A small image captioner, trained from scratch.
Data: trained on views of escape-time and Newton fractals, 8.3 epochs.
Rows from block 3 of the image encoder of a small image captioner, named by matrix and row number. Rows with one number belong to one channel. Each number is 128 + 32 x the weight over its row's rms, rounded and kept within 0 to 255. All counts start at 0. Numbers have three digits each. After the name is the row's rms in percent of the matrix's.
After each channel's rows are labels from the 100 images, of 14976, where the channel reaches its highest value: "responds to" is what is common among them. Only what is clearly more common there than usual is listed. The data: views of escape-time and Newton fractals. In brackets: how many of the 100.
# convs0: expand pointwise conv (encoder.blocks.3.convs.0.weight, 384x64x1x1), inputs 0-63
# convs1: depthwise 5x5 conv (encoder.blocks.3.convs.1.weight, 384x1x5x5, trained with AdamW), a 5x5 kernel
# convs2: project pointwise conv (encoder.blocks.3.convs.2.weight, 64x384x1x1, transposed), outputs 0-63

convs0.202 111:154129156174147198127132134121102157150074153146097117200155135149172138142165093166144115116177139116139146094092163155085158157102106138115097098045115152130115167064131133168174170157176113
convs1.202 096:141160186180122168114116163161129142105139171175105088163174117158175146134
convs2.202 135:104164145049100100130126154145165108143177151126106109109118114111111203108077181101131143146072127149093087159178163158114077055100164140081140136137091109108127174157076144115112127107106108
responds to: vivid (69); tricorn (37)

convs0.99 088:074092122186138110147141089127143136126106083094066098121159151135148096068163164120120099127058174102158166161116138120171124107115057117141171114197144138125118115121165095126081169151162171
convs1.99 114:093101072106124092054116106110113148168082079085087099131120130137149140112
convs2.99 106:166115139128081093123124080130191151082122153130111052077088177148177163126185155113150145082054134120102115075185135128147123120087163147142185116089098144121162140143118106123087129146113115
responds to: Julia set (32); cubic Julia set (27)

convs0.115 136:138143122093056123128152137126168142091164075141156109113144128207100116168151106145051148114169138161127181105109109095152192172102175081112112137056167087095120122141115095131112103131144137
convs1.115 118:111089132097090072147170124122103201180156099097143157114096102126086126114
convs2.115 154:061149119043137071098123134189135148114160114092164108172130163132131097133164137135115122163103133133106106135171136130228174132085102158130081148157102102176118113163114115131154135111126063
responds to: quartic Julia set (28); cubic Julia set (27)

convs0.126 102:075094151103142150142092152153116145108115139158068071120088089149127138155065125092135115118131089069088155134138092166138106131169120133127127232155136111159128124118117171118177082065167146
convs1.126 101:138103128096100127129200147108112077178191099151085088120138122151085131144
convs2.126 115:121087139111187166118177057121181077078152171089142126164127093108137126163158089135099114104082115135188092129140097174126121134145195101171123163111085102123086122153163103168141110108110165
responds to: cubic Julia set (43)

convs0.96 098:149108118107131161160175095168191061133165098151142113127165119211099151076132167106095166065094148123128154119178101091149131143128167149152117167161171106154069099121157125126142105143135178
convs1.96 100:100097140174168127082137206122163166128108096115189121084123133122100100132
convs2.96 114:118093173158116054182177125159112137149136113116131123103103109145154182123168138091093124166176132101136111116092091038129206140132125125096146076189129127095143104135186114120182120136119134
responds to: grey (33); Julia set (27)

convs0.170 082:079147091117122093067187112142148128146138117089108118117110148156143164127102126150078065069145141189087060206124129147150157150104111152157104164161129144128117127135180088148169106176090141
convs1.170 098:145140128144138144160096150146178188098161194176156135151191108136150147121
convs2.170 065:126113192177113143134132076129100133120100103200111193180187141176096098146133100096159098133130084088196126101130131101126119159165099074120115111152098089098123101126106160161153149165155177
responds to: dark (48)

convs0.70 135:134116116177058104063138136085155099157148130124144121087149158155121127159136058150169098082124145184093148180133138115099107132125105097164155168186134183093109122103109128048142153087108135
convs1.70 113:114150162133107130086099201148152139057100168142188159093125124136151131107
convs2.70 165:178133143049151147149124122164094095081157144155118173144152114107134114111164143147058086094058135133143079134156096105161139117139088118140126164131101092098170075088191106140189125117138170
responds to: warm (37)

convs0.57 099:156124133111122128094154071204123159174129150090106112105106091144116190145115163159121099165193154116140111117147073077156155122163146093098097167129144187160072166139119199127108121084117136
convs1.57 103:088141128116127131133148100153187166113079116193195118122124140170091094100
convs2.57 111:150109161130122120116105208084128176166172112136130154124075123186082131166064103130148148152105149126172117131047115124147091120169136153137161085142172149040131089112139157139122142123093113
responds to: Newton basins of five roots (37)

convs0.24 122:085122215124062100176154117099117162097105084103068057106133103112147092164175183177118147140118150101125115158173094137125120137124163150130112135187111149126130165095113142090115099154082139
convs1.24 102:165115113152140170110093104164176120084112184151111068127175140103084122156
convs2.24 122:138133177144132128147148135112150175154101097133103124134149047115090066094139117067190151113181111194103127122129126176127123098148096144168148155167130115118056113110131141195093087112089093
responds to: Newton basins of three roots (29)

convs0.30 105:157113112122089215152144107204096109158128121116103102113135105131134147121080152120128114163118140156114118100100123140177059115083098149085139133066114134194153133152117122080034166138118148
convs1.30 101:103101159151091083129160179112109136191171090096108117111073125098090120103
convs2.30 112:095093148158138126126098095201144138161125106124200130114123159131099145100129093121128121107082074113118106096102035111094111113166124160091115063149118125196093154169120161086183097124140117
responds to: Newton basins of five roots (47)

convs0.11 075:126107092097095138126161083162104072133073138103163072127159147149168162133072123090182123094074191111112128073165176168106116145168147165159106116127170086107090128139144161097096152117139159
convs1.11 078:062100088148099127109144090102095103070142088121170121130118076092128173140
convs2.11 051:125192086137135138113113082179181130098139119132123073129101091078147148102101102117087154101119159107122142051162088174100095113152147127037178125084118143106131131130143147148142183119137184
responds to: cool (51); Newton basins of five roots (36)

convs0.297 078:118122114157122163128081120085139131134094128134083192179088142107165128171186090175160144138167168099152128149123131157101057059137143153154145089091169162146098111073122157113108097133093075
convs1.297 094:093075088126134102109125115113079091081082087076077108111092112100112129134
convs2.297 068:134121097135073140151104096107132093172074187130143208099104151160135083150135123133199134149132150145107126080119110197143083149144160116146140167104121107110179110102100047169119102138123170
responds to: Mandelbrot set (40); pastel (35)

convs0.45 074:150114142136111181105112119142079124080149155147085101145098168075154119142092113120107122123112111100122052075078166114076102170175100133108080171148057127126179136083108127110144128073162095
convs1.45 108:106105083108117119115086098078135142085058087130143083088074110137139104116
convs2.45 084:133110146151163132153098133122179106082108000163136147088089148156114120129084127134105113140110101098154133151143124166142204141133125102147123135081186130131119094211093147117121161107138135
responds to: pastel (39); Julia set (28)

convs0.214 123:155144170143180105138189098084123083123163106108136128130084211158107153113118128124136148141116173138187100166183170170116098134131065086145080068099146104103102153153154125084156102114138150
convs1.214 096:125130179141121133181165079094135130070083116132086057109130127153148162132
convs2.214 119:119156117122119093111119104130072071102119133119152106113139108108141141120137103106112113114110080178178185071129095093071094137129165143077137144142045097139146180109128149131182202090126185
responds to: dark (38)

convs0.259 100:138147081145110117153162088055093121132125114158126141134159135118038078172072109132117166079133112175092130135115151151129191165143123082142137095123129154179083139085107133154159181170142090
convs1.259 091:083153111119071116174205094123125181132145105104094119173130146102094123114
convs2.259 091:146057128083192128105162185097136133107108134084149149121128106130107107130161092178176087174096165190163187162138083125149115098117105133122151086167129109085145108120166118087126143191165128
responds to: warm (44)

convs0.264 092:168143138119162210191046132059166147116143069105083131129109135125165121162116140135134090174111090159138127140155126094136148145098104138121112161148105132151186160056103149119080099118100108
convs1.264 087:119157102118066095196151130126077162160152124092140184156127111128169157113
convs2.264 092:095147180167167164152164149146101162130161142125111147074130141165112142052134133102131195188141136114111128174121086118078215102111118088157132084097127118094142134119103171095150153183104113
responds to: vivid (37); cool (32)

convs0.149 094:162126118157157168141065143116136094138091124139088075119179143118146090135124123111135112086135132060094178068127119126160115155078095152089125065136130193179153146051134114175145108095109129
convs1.149 097:089110153094139094087155159097095133190198110102130158134110077133135147093
convs2.149 095:085140139157132165145108136145041145166089156137122137165130168145098145161138150113135154170077156131119085145088099089144115066126126152130173055091111136124119049128191111110157188151134120
responds to: pastel (48); Mandelbrot set (34); tricorn (30)

convs0.266 069:161163129142119127136178113156109065136108106122130148185145098083165164096101171156153072141150159086158061090132109119116105131116179176129072133080170115162134119140113091177086113066146161
convs1.266 080:105120086110106085105108139093157075143096143155158148084071075135142075119
convs2.266 048:158185110162106151163094181086082086091123113159116124170092133107142169176102096170197113145087121117154149159096093098129147109157170153136119150068166138162108142162076180093105161121121161
responds to: cubic Julia set (29)

convs0.271 069:178117123114125103124164086087061143184100159179145159114145136108087168153130087167123068144069109131134139107098107090092165112078186144156157124134091099126172181166091129088123159105133098
convs1.271 088:128095117101101128048111115090085076146127108122088097111088088132118101079
convs2.271 065:142198147108113120108134173155121163148157147115104159125132178116160114169137103157170078168104208133123121125113148175156128156178209114140086120103148075172108075151164130178134172119141147
responds to: Mandelbrot set (34)

convs0.145 108:181077106154146120103092088133113136119128147099093172173195123108123114140083120107111108064056110121140159093097114130154099135156121177114174155143158120153182174094106073141137149102205121
convs1.145 096:123110098127141094106169126137088076210196128074118153159135118125111123138
convs2.145 099:119085170179084149064084133113112148136106131176128135142092152077124107120133101160109132108129169108123051106097081142185150148113139102174138071120155138106122170116153104091190203156102123
responds to: vivid (51)

convs0.258 105:092110119160154154106109163113113164112128171076102089073108079113161079132076080171131093103130139168146093124151058142174137172166157101141099147146117135156083136137097150070164106099170175
convs1.258 110:128137093099140138156179125139132110093165106132083202191091116134088088132
convs2.258 126:095130144082207140096128080083122165159131151136201159097123080075106093153104126137166081120145142124169155108125121166130134149084223104150124141139129132191168099149102111141147155116094125
responds to: cubic Julia set (48); Julia set (36)

convs0.279 080:125097154077128126105107078103184156154143118141144161089099177092193121085143103122093106109144182139100133168155169163158131090074086096124095147134126162075093200156102129092154162097158140
convs1.279 097:147121150157119121152074099135121106058114142155077087067126158092139114174
convs2.279 070:132099103097128133145104099119071128115099104086145086092086102150187133129119069107193148163183109090150155124089145150121111108153115143123108155129058168119166125163166124100031163128160101
responds to: earthy (38); Julia set (37)

convs0.321 094:115158180115136184115182166085085148105153127101082159120135091120120172157109137160049094147143093117122124109121199126099118131153084133057144099056115108074143119094155091146124109121117092
convs1.321 094:135161180210153138137152159111143127139139184163119116140174109073134170124
convs2.321 096:130120108157130130091172058116172073169152140129130096099137131112145171134081103131149154096116162146098124167131111116067086080070187121101159145138170167084112134131105190153046127144146132
responds to: burning ship (49); vivid (40)

convs0.287 103:129079124104138112138141136083125109096192114161125097190163153145132123133171177169062092170139167127125094160115116109190147104198167085156075118110124082132092154103139190143132130138144088
convs1.287 097:112116060097077080062124124123106123168132146069167155151120107141127116098
convs2.287 100:131128119124109090124118163103149163115091159088100094121191182139142192080111187124134102133142179130141077160118140121116122110124114101148097190083126165172135124126122208110115165145117038
responds to: cool (57)

convs0.288 080:130160112146143172131128150107122136162138155127072168114180092121146064136172135130177134171211155101157121181097164127088102092160082139103101164073157164127169142086152129101116183165110146
convs1.288 098:085104128087131094080128132126096086114077117096067097084144156161088124158
convs2.288 082:138106132179074087159123124154133068096103131162145140129060102155067069143164121135118155113158098114107143142161137179152101109111157156203082118059146083172153125103148096129136140115184122
responds to: Mandelbrot set (34)

convs0.8 074:111108115142139132110167170185086159166139191079079098128110088105126058102112122188142100144147134104101079076135102148143148183187148128111113148161131095163149129128115182124161121076143183
convs1.8 102:142148148141140164123082087119113084069077111120098087075103101082101098118
convs2.8 087:137134151118129084074077149153117109208111102152093090148147165118147103107148174130106165111163155084039182096150133105110186100140083132175168127094160113123159127124083129127176095117101115
responds to: cubic Julia set (38); Julia set (27)

convs0.63 114:101098090194163088117166114140118131085118150038104098141117155121132137157125175200151140103071162109108165130086127112125145119140110076134146144165167117117178110097118111050115121192126147
convs1.63 111:152142161168129104119091163154200142067094176151163122114169153123149156123
convs2.63 109:140172154104097088159144088137073135130168149178109177156221103155087119109169139097158118150179075116165066127079096110120172138145098134105095117116146093126127142099185123126148090166133107
responds to: warm (33)

convs0.38 080:158112139096168159094129129136148143140147144067122088166084112124180094102062143106160084138115068169125090062117148121170187091136086191121158107145195154146099143157105116090131100127121119
convs1.38 111:095095111093128146095119082175091110122093122141052130064113130118082103126
convs2.38 065:161131129192143098134129131186135102131193117076131105112144106171184129137185186146090094121128163100066113126164139123197165143141163178131089150100123106124204142137127114123093095133163105
responds to: Newton basins of five roots (43); Julia set (31)

convs0.238 096:120122123148081048138132087131131162128121222119108103115108137080147081097139145127070134137105115111179130142157114076131109141125107109090093097171138193081169168184157146099098171150128141
convs1.238 094:133109123104160137196120165121087084074075146124150120147116142181114185141
convs2.238 068:151123093119182114083085084149113136098128111248153135141126157131089163117077084118157141163155152108120113084165129113108192148157116176100112070146151082169130133145117152161140120161132153
responds to: pastel (48)

convs0.282 116:127116140102163105107131126090146195106171084142095101090098105126091108153141128181081175133064147099173172131174135104137140177082111161127123100126108077060096114160172155101091096139168099
convs1.282 118:099141124106125110140143130114134208208154114095160195158105110116113117104
convs2.282 132:146170155154197115102139115165091134128139130105169141132126146129204141121111171168084165132105079049090168117148149121179111144061116140160134101160165076134149109199157088111111116130127111
responds to: Newton basins of three roots (35); grey (34)

convs0.231 108:156109113113105180184134099122105101154150108133074131108189157062128102126183108097124115132168144131158121093080153150143136097215123145111090154112136132167086178074162177163130162103105097
convs1.231 089:087102124133144124145121171126140164122192175133212125146113145164189133122
convs2.231 097:092153098147149203153090152118093181073145132123143090143102152175126123178096142122122102139052100105163126186097196141141172087122136125158148106155112137111157150189082148090122163128156104
responds to: pastel (54); tricorn (41)

convs0.196 085:080162111127136121149162141100085176106126148202083095127103154123132110149159135132172158144135169121167117141150113138145089180196098164139092118052112174184113088078079088114107115139136169
convs1.196 100:080077078094103145128121085103132101155118074168176121099139168167147157134
convs2.196 089:194085126128126137200176189096165095096193127143141134150122178137118081134177120102146095106143088134161150112124141120187114114115115167149077152079130128141206162150164162122108144112162107
responds to: burning ship (32)

convs0.309 093:099125151131179127106145100202101133162148124177085175081065107176077132117152164184140085138167104102099070140156073181105119154152125111117145144120111157144141202128109098113131102097139125
convs1.309 100:106104114147181118093095135195158100058161145101093122163165133127165136146
convs2.309 108:185086151118137118103145121142138136135095065116107160151088163118146113148164118187110074074107167138120177148130130125141064076095182135074136135175127108095130156131177131108167121130202076
responds to: tricorn (32); Mandelbrot set (29)

convs0.114 101:125127100132204131119121168105115177194070140131179181088129094148108055131148189129157118091127141156146158178179141121068077136123111065132133147157170116090153096131126126135140160136139135
convs1.114 091:167126156138128089083129133160121053070099114105101091105123171138079096122
convs2.114 080:074084086111188164177118160094179165128094105111172102146140090130118123133072134122069121154130165115134121136115209147132092110189088091112168172132147140102098124130147136072122137071154143
responds to: grey (44)

convs0.22 100:061192068105114150117166140111168083127164152077143152128112175145147095127153118112102138136143166127098081132136191104100114117148117070104141058157120091132121077128138109183166135105108061
convs1.22 089:143148213197126103158136146153145102103108106098096105105119099134172116084
convs2.22 082:132160115120116166096116168103124128087139085096116119165183150062151097089177125096076149104121115147153119049133153083152100114085146101129154150106140148161143153134124135135214161108199084
responds to: grey (57); pastel (34)

convs0.255 115:080135137091115194099129150107123168153064177167140128149143139201146080094148177149105103138174129139130132118152169074170149190143110096163140127072151138155140116140196109084117148116169126
convs1.255 101:107088130110121136185089153117114204167158151079122089166138147097101096118
convs2.255 128:187135125082185123168116155119156104141208120127190157106138101112078135153132132168143093181117108097145091158054123088123151132125130139186144070116100136134072145164134121104164139133071160
responds to: warm (37); tricorn (32)

convs0.4 123:154112117066124098203079098119181106124159162173128121165113088112166179139160166100128133122171181134141154098145077114133123152156126210138162163157125114165124172145131150118151140196098102
convs1.4 112:111134124147109111166196180106137161137121099086084095091071094090106109121
convs2.4 134:095106118127085129167179189172128199146165112132160168103130147142111138067135172025107092130155174176147076107118103123123142113113163101121099135179100174107136126119126113085147118145133098
responds to: dark (45)

convs0.277 115:098135159164084092100106057159131120147096150107107094105151135106130115131209132123113109149150118092127158115116113093073126177154150101151084112093073053132125092175193154133195142125155129
convs1.277 098:151175168125141140136169128110114091123170139179136159076200135171170133144
convs2.277 120:201039115158124148130102075115136129142177229108125113149123160183137139162135165149153147148069116116117103095097157072129145099127133092164184114144127133102131120122136141129121149180112083
responds to: Julia set (53)

convs0.47 106:207118134123137100104088137091095136128136135086156092145122156153109148139128102122160078142105173097160146131094194068140193133135099179111183213193133112118131141116150109123121145176128091
convs1.47 095:078104150124150154115110103128106196173085115137125068174128177088149117111
convs2.47 107:091087144098115166129083128154177126096129095160116082119132107143079138151105080127090113133148194162087119130221147200102130176128100163122142115133142154113155068086171119152155146090154102
responds to: tricorn (28)

convs0.239 064:139113173093120124092056106138153078136082164104095141124139135093132118105134125075176156100125107135147170118150134135131126180184060083129117146185096087179084084159170168174142158151094127
convs1.239 097:142106152150091113139084085098140122095110166138083118186163097090177154174
convs2.239 070:107149067169155117149131150159154124140107117112150191145157167083161175177098145147095111147124147148144115134166135148169061176167154136074185099156145154095142121123176123127038084126148109
responds to: cubic Julia set (34); Julia set (27)

convs0.113 101:162092106165149095143136134095135168145150169076162181143118159148145070101185103104112085153081089129122121133095145187097130140164124094081046121125092140105094163088103125114179083135153157
convs1.113 093:091075090122123140117100130105187140144074115169144115134069121077086093120
convs2.113 081:165096155139121130177173162145052123156062121096129165173092102117140093068081121127095146123107118155184133129120159168166107151173158135173091101085151165113120149149125112179133080155171157
responds to: pastel (32)

convs0.32 118:130125085116175109126090098161131142163223155139097113097117136146136142145104137175093121118176135150190111100143138145136096126113106165196106136074159130100150177189154050134103175156122144
convs1.32 097:162110153110141153141139068119167121084096135153112068087143165149070128175
convs2.32 099:130111128131117114118139192087110091092091121093122126152141172168177095112137118116124079143104128098110124174088110103084064109084154173077107113096075074098114100130185149082116169160190136
responds to: earthy (70)

convs0.50 088:122148125125134162179060110159092123143108130108102129085125214107130164126154110112123118107136060101149182129149160140137174078143088080134129066121093180146070106057108102107096124102132124
convs1.50 101:104104081093111149117074102088140095091078112091080113132129096097078108101
convs2.50 082:137082155156101071164134111153158105100109152105121112112088080096227134123119173173139107112135196113142140109112067170161151203116123115151159111125130132099149164118098113122125054121128088
responds to: Mandelbrot set (43); vivid (34)

convs0.228 148:157177131092126116117135081150151150116104108098136083121120097185093135180086136121123147162151095098118160120120210111149133124094131170131152122049087104057126150100111074066108153137115071
convs1.228 113:115117090110132092122100141106110138201174059096114177122128139071116102114
convs2.228 166:078198126123117137140171075114099089096149106097148110059185115157134100088152131129120130163168095099118162094129132168158153193103167104122098118081116097134141122073166107083181089155158116
responds to: quartic Julia set (49)

convs0.120 098:132094139092136151099103070058072170122082153117100125123097105121126069185117068123153124126185195081164160165187156121177108126133152097144128113091114109145119111102131120165177106142110147
convs1.120 096:123118100142090083144150154110105135184180114115129165191118095151100082077
convs2.120 096:060142156154171170144132162111092094124129133092123093136167096138110132149136137104173148173140118117180163215126116114135104140132170130130173160113078179119141054141135190121162202139103132
responds to: cubic Julia set (44)

convs0.23 071:113157160084131151174113108157132133112084188097100111168116179131086089137098111115124095070112134112065065104106125070103107114141114137099080111102082142168161142093139109095181125106117205
convs1.23 089:111089082154131123136113093081128125154156067117179187134151144128115113060
convs2.23 063:176126093074170143126173091095147094145141167136181128147138160123065153166145148058185092139131151114116139175090136093161092103155129153159128137139117145206109147138176122155160166102184125
responds to: cool (32)

convs0.359 110:176131161183130179123130097176136075171093124137099073133171090171131127095140116164153148170126150133055198117133129152146077124121141155130086105148145149097090099175128110155095091071138090
convs1.359 110:133160174140148086071096144150104082057094151125117126094111141108171158101
convs2.359 099:190175139103149124176144113142140115148137137095122159101111142110133144174112131092146095074072103129175118149143126079122158116153132156127153119093087150080208223094189089116165121150151135
responds to: Newton basins of five roots (47)

convs0.227 106:124140141158097090101100126132128135127128161127185137106136124156096064145065108086140131091167186172148182104104138165133108074136110103089093131158183124115087153076167124048163135148098083
convs1.227 098:117130069167113088140062161117138167082126149112123172094137079126175106146
convs2.227 098:150101187119162097096104150199154132097108159123072102141141125140132122106142094142142075130143126122163083116158071123142157062150125094119131157147189043083170115083139104156082154115141093
responds to: grey (91)

convs0.220 104:167092168148085129142164090110162152080133113133155072149147121090117123171110111201103161112173088190133155132104129159091126126090145068154066055119161127090127140165090144115109142114158093
convs1.220 110:123110084063064107131159080078121115102093093103121148120082138104116134163
convs2.220 103:163087126156119186125129077170128184104130096066124096139121186145124118198110119168168103133112166100169129104112185061117153128138151123101051148116165162116111125175120105119113177090141120
responds to: vivid (51); cubic Julia set (35); Julia set (29)

convs0.329 102:143091127125183162172132084029123089135156122141160142165120123112098152144102147152101175128121123168162179172143114059112142208130108109160139112132153130183107177109154176146138165132159114
convs1.329 107:139116139118071065146147112089116180131133060141165187134088120108108112112
convs2.329 106:192110133078201114158149101123103086156073104077187150077197143119131094107172140087125134161144131127124124168135063107150215116150122139083140138148108140096128111115106098129082130130119121
responds to: warm (48)

convs0.294 082:079106188115096138169151159159172094092138103108068157173156098166134119152150149089122118148173162092159096111148136184111113142120126181107128074160157107131075101140122082121067155057134124
convs1.294 086:105083136158110102105092141102089103147073067063125122117125142186139132095
convs2.294 063:109137132142117177182081100118121069119163140112128176178106139127076170175168120097195128136182119104144148189125118147140089122089142140065083107139103138128187184107116088100084112143115137
responds to: cool (49); Julia set (32); cubic Julia set (28)

convs0.76 098:064089200136157077168121104099127141183099147131154137088092088128158145141097166168121160095131124138116109141117132113196179116133089110100203156084141124175093121128169154083098099109101149
convs1.76 091:108120120116141165189071176115163169077139130169102098177164142110119102115
convs2.76 072:126140127136090137112128150132142146149101138111091151112149113084068094082128094153131162151122150081133100119056169161181090178094181128118101142133140102080108110145154112168141119069033075
responds to: Newton basins of five roots (44); vivid (32)

convs0.18 134:096120169211125109117173103152144154143124142176149091114125146087156143166150125140081046165094122155166136105152145153034158133107106169160110132121197141113154081114091131159121127115105103
convs1.18 095:105102094129125094116151127107100127214162090132146162092094103114090110187
convs2.18 137:114155120199132143168144132125142163114087148104124125121101126118129106151164124140062123147054126100185120102070149193124145073107134184112082184112165155127155156174106161058133154094133113
responds to: vivid (100)

convs0.272 124:105109053147091071167150141137199170133150099140109093165108093104177117139119158153085174088142157099091120151198160092153148158119094080111148125156099182153143160144128103116164119137138178
convs1.272 108:122116142093149156134129093175169142054126195176125061131135123139124147116
convs2.272 153:119124157129114120150153085113074120141070093159103160183193145135105147095177138129143097173146073118149094130096096122109138124155096166115077116141149097116138122089112185104026080157100118
responds to: cubic Julia set (30)

convs0.314 123:105124111135160097143166110131091085118079107083163097138129102114107115102134211121085135109115101046090108180108125115119109173171104179121134109159117074119171200169118132100174138121160095
convs1.314 105:135143122096096146148193140124102052100152130132139076082108131174173151111
convs2.314 109:143134091113186093213120115152156141198100152118163191097158107081135153152090113120167094107118180108166149116148105104123108100173136126138166103100104126107191159099171093155136167174153118
responds to: dark (48); tricorn (33)

convs0.9 131:185137097122098085159119126137097067118154170123104126121142155118132152215178119105116125117177108152144178163222143083124142175099167172124129149073171131080135106120134103145120170149119140
convs1.9 109:134142125134152158138134112144166112058093116159099059076154118099070105147
convs2.9 135:167157162150070081146137157060138180117113129169107084131111152144132105086125156145155087095129120119129083154103064095145170103065168103127153129179130118186094105094120114131092050131142117
responds to: pastel (32); tricorn (30)

convs0.256 073:135174088096187121134084164124129127114111150119115155082154123058123139163088155097126198155087114138086160140182087075086153124140076128134188098132133143135147121086088127122173144116089189
convs1.256 094:147146084069110145144079083099145105117089129116090105117133109068065133154
convs2.256 063:112180147171123100104140158123135151032106085160154126165174161142171165142118146158092121159122115072145107154123117174139194128127143154078192099111153134214150140091132136118152137124091122
responds to: Mandelbrot set (51); pastel (37)

convs0.267 090:145143127096135194135149087149137127172163147107138150171155138113158112171138179148117099128181100141175110113160216125081085170126092103133043118169137132133157209147123115123155151118149107
convs1.267 100:118146100144152117155188164148156164175160153082155172149137098080086117093
convs2.267 100:106114134121163134137127090150162135141131131105084119066102181097075167063145117070118132083071140150144130149153100083079161132121147139083196122075126114074120158124138157087156074177139135
responds to: tricorn (68); earthy (45)

convs0.137 119:124164138145155141174151138138168147079189130103029146153081185127135108138135162145096156155120109122074164148153116139086079119130084073090137074100146115126150153147079143150144108133171177
convs1.137 106:139168160113171141154118061116120103067077159152111091171162150104154132140
convs2.137 114:122112149165114130061140116095117133122092149185144113169134107144180145105133148165136121115108145207169149155150083098092090132159118224103095155119131139132118151115205137082121107065099155
responds to: pastel (56)